python train.py --arch="unet" --train_examples=78125 --targets=["size"] --pixel_unshuffle=2 --upsampling="pixel_shuffle" --lr_schedule="cosine"
Rows from block 7, named by matrix and row number. Rows with one number belong to one channel. Each number is 500 + 25 x the weight over its row's rms, rounded and kept within 0 to 999. All counts start at 0. Numbers have three digits each. After the name is the row's rms in percent of the matrix's.
# convs0: first 3x3 conv (model.decb.0.1.convs.0.weight, 64x64x3x3, standardized in use), inputs 35-39, a 3x3 kernel for each
# convs1: second 3x3 conv (model.decb.0.1.convs.1.weight, 64x64x3x3, standardized in use, transposed), outputs 35-39, a 3x3 kernel for each
convs0.1 108:526528515517511514464475476475492499494504513492496518530535502526508508524513515501507509538525541510512490491507507521525512529536514
convs1.1 087:506539529481510496534543538528558525498506481491492486553530541526522515487502491520522533494515518490506494509503534492494514486490524
convs0.2 099:519504536531483500491500501506530493475505503506527537486492497507494485539534497500447460538547535496510491492509513513529526495522541
convs1.2 123:517498501544540513535519519480469475474484458552585557505495508508526491500513474493501502483497496520532526529556544530557546509523527
convs0.3 104:513527559478500508500514513493497467499477461487483475514501543503483520488480525475512505512512508520493469530497503514488470462504476
convs1.3 103:495506464491497478477493470519519490522502518519485527495508516470483512491492515499495483499489483487487497521532544527536521509534495
convs0.4 098:539505496503514517526510514477466479443444460457442465483471492470473444497502488542557555475531500496498512503487478491493514492507502
convs1.4 090:545542517494511507526507487512475515490448461481455447472491532478461507507476499511537508529528529467485468498469498500496484512508488
convs0.5 098:466423473551551536491454472535565538532550516493520503513476468483449450542516515479478464493521517515539550486489510492493501496490500
convs1.5 117:521533539431413460543570567519523517488462472525544526496505522485487523497484496498524517478506491496497474506512527512479465511540536
convs0.6 099:488498500494503522498522501523530519527523494483521465517541533514518499521520515487472470492492489509498505502522521492507535542508498
convs1.6 086:548473508516487530527501495517559526478504511508468532493474521523497533498475513532504517522495503523476480499500488468494505476506522
convs0.7 102:498500500462483496483500483488509551448493514514511487483478501445464475485493498483478504514495502510519492491504498493518548495511542
convs1.7 103:456493506479522557495529509522538543544509468529494468513496479504499475508496508525513491547544523502487501498546560494514550498510501
convs0.8 102:492495534539499518491509515519489505497496503516508498535540512507505499541516504542439487550485513498483506457518529463496488468527514
convs1.8 107:500484480528504491499500504528525513521465475508433475483512533488509503509513506500499500463486482502513489494507487503521502474517504
convs0.9 103:511551524533515491496504496496482463479492489501518508466495496517511494514499469523536465565568549500525508474504536501530492477508493
convs1.9 102:483495496511515479506546522479538514433495470462521495490459538459448519484467491484466467439442458504489469484449506496456495479459505
convs0.10 103:491444448497460493479502514474473494472501501500506493522562528530544506554555522538482530517520521490510463507514498501487501501469504
convs1.10 097:481478469495506509510527484560571609489490506464456482513505520522515504531522507531482483504480475476479459488493481506486500529502518
convs0.11 099:523506505516504498486497513499487477506493484508508485522519506510493481524506499509506488495493463485502463509461501519497512492497506
convs1.11 092:491507525493499524474524527546502526546499546517458522516564524501558519471551499515502521484482500487491518508476477538509487540520490
convs0.12 114:524505501490484482509498498467485483531531530519550515489501493481495507483483503545547477513549522522509489539492506508506515500511466
convs1.12 099:501504493492515500477504490528532519524513523543503527493505492493496493491484494482484486484486483490491485545472519551490535530483506
convs0.13 103:493502485526537543509521503532515525491478479520492489505501484532494490504488496506495498494457514474437479529515505540503486494468450
convs1.13 086:492492477486501509528522511502491536517502532511490494545531533528506522501482482505485491458447463504486495523512493495484453485497483
convs0.14 103:485483515489491478504523504495511486512490481463441526503505498483500512477450475535500497509519485483526520472469519496498506539489500
convs1.14 097:482499520533523490503548580502471453497504518485554509525526510537518487502504463490483503504496478520530489495483477476499496480503499
convs0.15 099:523470486491468477486479480515525505509532501497534499514510525521529538510522508537531452535523488533514490498491518501503533475479528
convs1.15 120:504464460511476452514490448550494493514446463521469503501537509512512466501516489498524504473502473484484471525484515520497489508487480
convs0.16 101:521527560503486477498452498480452486485452475499474470523487500523489502514504500485450487482500566496456536487530527468508508475517521
convs1.16 101:520531503492508472514488484451494490459488488514510505497504518480486523495462494496484499512473503517488481461471492482492505463492507
convs0.17 093:521507474510472467507506486494494536467503526509498509535513533519479523543473508538516505508490537502497503475502497513517490497525497
convs1.17 092:439486502473484505465471499473497491516523467527524495512514483491523478485519497499484497510497523510482475480480454520515471512517472
convs0.18 082:514505525506491493507495503514503498497495489503501496482490508484493512497499508532537522520531515514533528516514528513503511526512520
convs1.18 074:474525527511524495499539527477494470503511494477511521465477512465455476466433463523509515529518502522517519462461487498505508510529524
convs0.19 096:479500474459510518476481470480511523480493510490490495481529489491545486474545501501552481489529532522506499525494503507509540501502502
convs1.19 091:509482479458473525505482481500494532537517521565505507485473479486514516441479495485504495478478494491487486485478486492489492495454458
convs0.20 095:509496508503489475481494479493506529469483540488486523529514528525486515556501503494494541455492511443507511513509499517520493501499491
convs1.20 087:502512509516506473514492484498489465546497476513487498490496491479488468497504458504515548508525533496504476457498495466494475469514503
convs0.21 095:535535521549553542508475501537525539536532547493514520509496516511478446539506487502527563524536569523511542504503506502503537521522541
convs1.21 101:514523508517511502505490473480510479465535493484538484473465474476476480496490496479488491452450485472475499479517493503540511507522499
convs0.22 096:460470500520519523532537526507485508521478492524480515490488467491492489474484497507526545547500470518518492489528520469495485471503475
convs1.22 092:483484517503467504522494571518493501544563543476522460465466486492498533452488537493465471505475464503487500509522486529544510509517471
convs0.23 103:539492502510530575499521521485487484522516499506500465485526515480501471486520520541490539498513516500485516539522480537523523543487491
convs1.23 105:539478501476450502532487478479473512475471502486451499539505550548504530533505507508492483498485480487490489540481524540498555530473528
convs0.24 105:511514516512493445519509523500512492511484492470482524518513527495490521484482503497501528497487492520500527515490487505501477514539515
convs1.24 084:530501480459474401483493501489482480473497547505487522484484476522504547495494497510543556478492514477467477482446451465454457516497503
convs0.25 102:487487490507517530511505497519523543513503492510510534460480473487499484504510477506470504514478532492485529502491471471481491481512511
convs1.25 090:491505490499493503485477474484495508516510509513506468506520487494487482493497503499484497501512549479492512487505514494506474518493466
convs0.26 108:491494466527502514524511502458479491473486546523450493492519486526519487531504485492535509511526573512527495521500503506496470471535517
convs1.26 102:473507503523525534538531517505510496501521469430513454506507516529530508513501462499498499468491498493531506501462523515483505478501497
convs0.27 106:533500521494499516506542495511489531492495488467496512501476485503506505499505503512467508512501509478526496462525505486492512524439493
convs1.27 114:520468506505503491522547501504532507475501518493492511518544533485534463498555453509485530497475497504506521514542479514510505522476497
convs0.28 102:489486509531495473485484519481505528485499523476489531514484490526506466510516490484507488507503470500500507454503497485488437493514491
convs1.28 125:466494515516490459475496519531489483500489496500510527481492518471501521476528523509509505485479484494488517475470472512493468503495491
convs0.29 104:490494513474508516495502481486523513525499450514496490472506493512492498529493512492492488497485490508509481524507488491503513478506515
convs1.29 122:519490488490497502502511514494487497495495557517496509503515503500522509492544477497480484525505503508501505509512514497516541500494476
convs0.30 099:485498512482484497460505521483509513488512537482505516496488502494497497485513513485500508537506484526496488495488491545498491528515486
convs1.30 127:495485524499488514510491504515522494520528527494518497490482487469485498479486521533523506503511491500505503499497488554540549514522503
convs0.31 102:530507511487463462529489522475502517503525517508480529509489496497488483512507501541522508504515493537526528508509518496508534485495503
convs1.31 107:497482468477493474511506461495509480486541515455528497459500511487533528520513499473495510461466499451481523498477491486465499486482552
convs0.32 104:534500457512487498523486480481476461506493475516489497514495494497471448508485445464483541503491498521490482503497498477494503518516508
convs1.32 108:526517497520523494538523502496486463466490486469500480487540499493547506498521502503463472511462485496478515487510479489542529525532505
convs0.33 106:534522510497522547506489474494477474519476463448448438520493515507473497523490537543531511505480455546510511513502479473473489531503500
convs1.33 092:490502464471487499494480465469478514467497531464499544536513551539495528554509575481499481501502500474474514474493488492492513494494506
convs0.34 103:519486478517476451474473469488470507490473457508522496500519535481509518481492493520470501516476490470467472504545504490516499509517529
convs1.34 082:532521538547539546536547518531550516484481505505451500507514517504481479541512528512510521519518522498494513469486536511501547513459514
convs0.35 103:533484513506480533509499531513517491510497454518518475503484465499483461520509493502507471503497462516519478501507493494507514480486491
convs1.35 108:498493495469499540503512518447518525445509504465522510483497493478460492493470484509513494481497513485494534492464493506454484488453473
convs0.36 099:499505533444472531487489496469502506433485554494511472522496512483491506479505520506528499498517509518513497500484495489498523496535514
convs1.36 109:516511511508515542485507523512495497546485440543489504489487467499492509489490530501489486514503491504488488481474490503491490519514502
convs0.37 100:498501521515531510514533496487486534477489510458506517535533501515526513457499508508462539506480506523513496479514500506485514499452500
convs1.37 104:526468495518496490527525503477500436452486489470507532514486495490471500481482530535480484490465464488501520489531449485501480498474478
convs0.38 098:488500516493484448493502497530489470510451460500471487484475454503510477494523504462460458503520485509496484508508512516509479495497473
convs1.38 078:470486515500515501452514503442479439430495494476535516525529465465490448499512473493476508504496514518523526542457475521474502478459502
convs0.39 099:498499504477490521491501507485505460477496466484479471492540478498517449501515483525497495513504500516504468512508498502527524506528493
convs1.39 085:477508499472486526508496498458501501500508481471487493449460509436462491447476512543529499533517492514498495456457489469453490472463490
convs0.40 094:493521527480498506506509483531574550511538524529507504470483482497519505488491473496517494470472421517502479577531526560514520499471460
convs1.40 091:484499479478479490472489469480480543515517510543555559551547545563550520523506479511527488528526513495482499533537487539537504510503466
convs0.41 103:527512525511483523484487513468494494472487489509498482502485507468448485500483491499486471545558568541525501485496497528522516488478503
convs1.41 109:502511501491507513521525492458446475474488430483518471488474546491510523521521518506494486453454478498486493485501523495503525485490529
convs0.42 095:532519500503499505468479509521500479514516493473519496500485499489485476473497473557503498521487467507476448466501493489509501531519500
convs1.42 091:513498500487502515483484477502519500473494517502494541448451489464452511479463505533512500531517515490492497513515484507534536530550579
convs0.43 100:496471499459448468492477504502479498466441465503457458514540524493510503507489482517473494526474486485450461538513508550525508531530524
convs1.43 114:478482483454465455452462467459510484500534503501563558512472489462436477476455489485499489499506505512516520497510507512525509511519537
convs0.44 099:477498477568553521501498511544541512520493514500470435501464498497468517461454521524508495511506487530517502517524507529533494558562513
convs1.44 089:508539511496512481494501492480476472500514497506538510506472474505494500497542506496496513498485485520477456526516497477488467488508494
convs0.45 087:513498516509495508510495504557585567543571559548581566488474491495470483501477482489492515483486510480486508527534543514508516509498509
convs1.45 096:518522511524533509516525493548485487554505512535505516531508471524500478510483482530563555522558563526550550520529519497511510505513507
convs0.46 101:504490523457491514493500526487473467512476462534486505465504476476502494501478504533486498494502487477501479564529516499512513495500511
convs1.46 087:463500556494504522505520546503536511497528511488523471516500533520522513488512471522487524509475492472470476505482508480479504484488475
convs0.47 096:480463473507517505504488482467439453496476479495501503502501441560544471523507466507489475476464477473487511485501475476504483464488479
convs1.47 120:499504490482457443514494492487510509495532544471500509507553530498531479503531490521514510513536518477505493512515493504530508492529489
convs0.48 099:497505499544528508529532518546527464536545536508506504463490487448498501426463471530520525520534519525551530433469503482466473494469484
convs1.48 088:474488525539519490477505506510503452481506464488534523477467440521515489501506473491470474522510503517500480489502517478490507449486520
convs0.49 097:500511517534553571514499507471519555514508502475486487511498481499474493497459486526517556464471488473499511507500505465510541460504521
convs1.49 084:508504491482509500504527495522520509492492501540512470490475506481459486474493530497480487520514493487513492477506519448480510492480474
convs0.50 106:476474454519507509481488476497480504490494519540544539498521554481461500531498528526487471480434451518487532508463459518480501480452438
convs1.50 101:483493470501504520517521504520508474528497486502477485554562489515486421501475435526530529518513508513502505495544502485534488479533474
convs0.51 100:495475506512492506499477496487504508503520544490501475504506514519509508506486493513485470539499517478485479510500494512511505489477477
convs1.51 114:524521516530554565489508477506530528473454449482468477509488497546503511526476515461483460532560533486502484480508496527536537478464445
convs0.52 091:486462488477508543480475491522522527502512484540536489530539525481490449513509476528523522515484501485466470483481487508495501523517507
convs1.52 095:522530508479471507494525496440443475518490548537540525503511503500523526526535512516507514505500504461456476485481496468443453517528521
convs0.53 099:451404440528537551493487508542551534532533545538522484492494480497494478501510506491466484526506515486463477507494503515509507495480462
convs1.53 106:468487487452478513540570553466447500555542512502527496502514543501530474513483484532539541473503490497489491496466480507475481518524511
convs0.54 091:503500500505502493521544530498494479515505507524510514499524554482509548449468482532544535545539530489460463463486499477501508492497507
convs1.54 094:478478486500523527503531522440457479501517527498525530492501497524511479505501461506529528456493499484478493502498498481492486508532504
convs0.55 105:472466438555544505483504486476467446457468466454478464514511564512509555499525555524553500478484433492506445482510507510507487487499508
convs1.55 133:442495498482490469509510512520475465507486505496465504484506513471508517460521525504539516482501481500496487527488520541522562524480539
convs0.56 101:468512502487490457523512523496496504530507514470496473504513512521521515521493469513514494507452449515468527477487475476516506483515522
convs1.56 091:522568530493524457481531504497485454459465483496473510561502542548509510523514498482523551514513501500490487501518495470485495488501499
convs0.57 095:508509507473454474521494498466472491496528535494498524521544523489500517459475525490433482487488528476492527476512504460467470509490495
convs1.57 111:486494503480501508485492510491470486523517509529538508498530487456475430476499470505469467504490496537572580509483499516502507485455480
convs0.58 102:518489498452446447481494486503478496518488467534519481487484484489491480479497504527495515481479464517496521520527501509492481509486498
convs1.58 084:469473475481495501504478494512563526482517507480488442517563511501531495489507498511478479528495481494496499462474476516508507526494477
convs0.59 096:509514512500498500518519531508505499512502477494492466492507472503513509521538561508474480494456461483449455544535550532526537499486493
convs1.59 101:509486509489483507454460478412416432454482500485521533544536554498513517519553552542513532538512518503508512504495485497492504503495501
convs0.60 102:500525513508528493480497503476463444492489484495501524504507501481507489468507507528529523541538546506520563538518527508479478528491487
convs1.60 092:517499489511488469485479489521484498467463507473464512500512492468485458506514499460489503518541533499535542514506491525507499556533514
convs0.61 096:505496518491493512527539532465473472509514511553538532480485484507511531481507556475426440485497459494524472493531528513485502523461490
convs1.61 091:502510488476495493514484503529518535530506487497522461460488477489512486514529502522516529494498509528555547512479480510494484486472490
convs0.62 103:537535476510523504501513492475481480525532547539564551461452482467469482506500480486511465516522510507495443513513509497505488465498494
convs1.62 087:470487507478471496490499481525497499524495487442435479499516514471484485455462453527530501507514517491495515507482513506495491485495500
convs0.63 103:593593561543566526495486476471493466515526515542559546488468456494456436519484470538584555516549528488515540506512523466506509494522511
convs1.63 099:493483499472448453451431446528545534519534537524530524454503496477515506474512502486497507518528522458465473440452474479500513481506496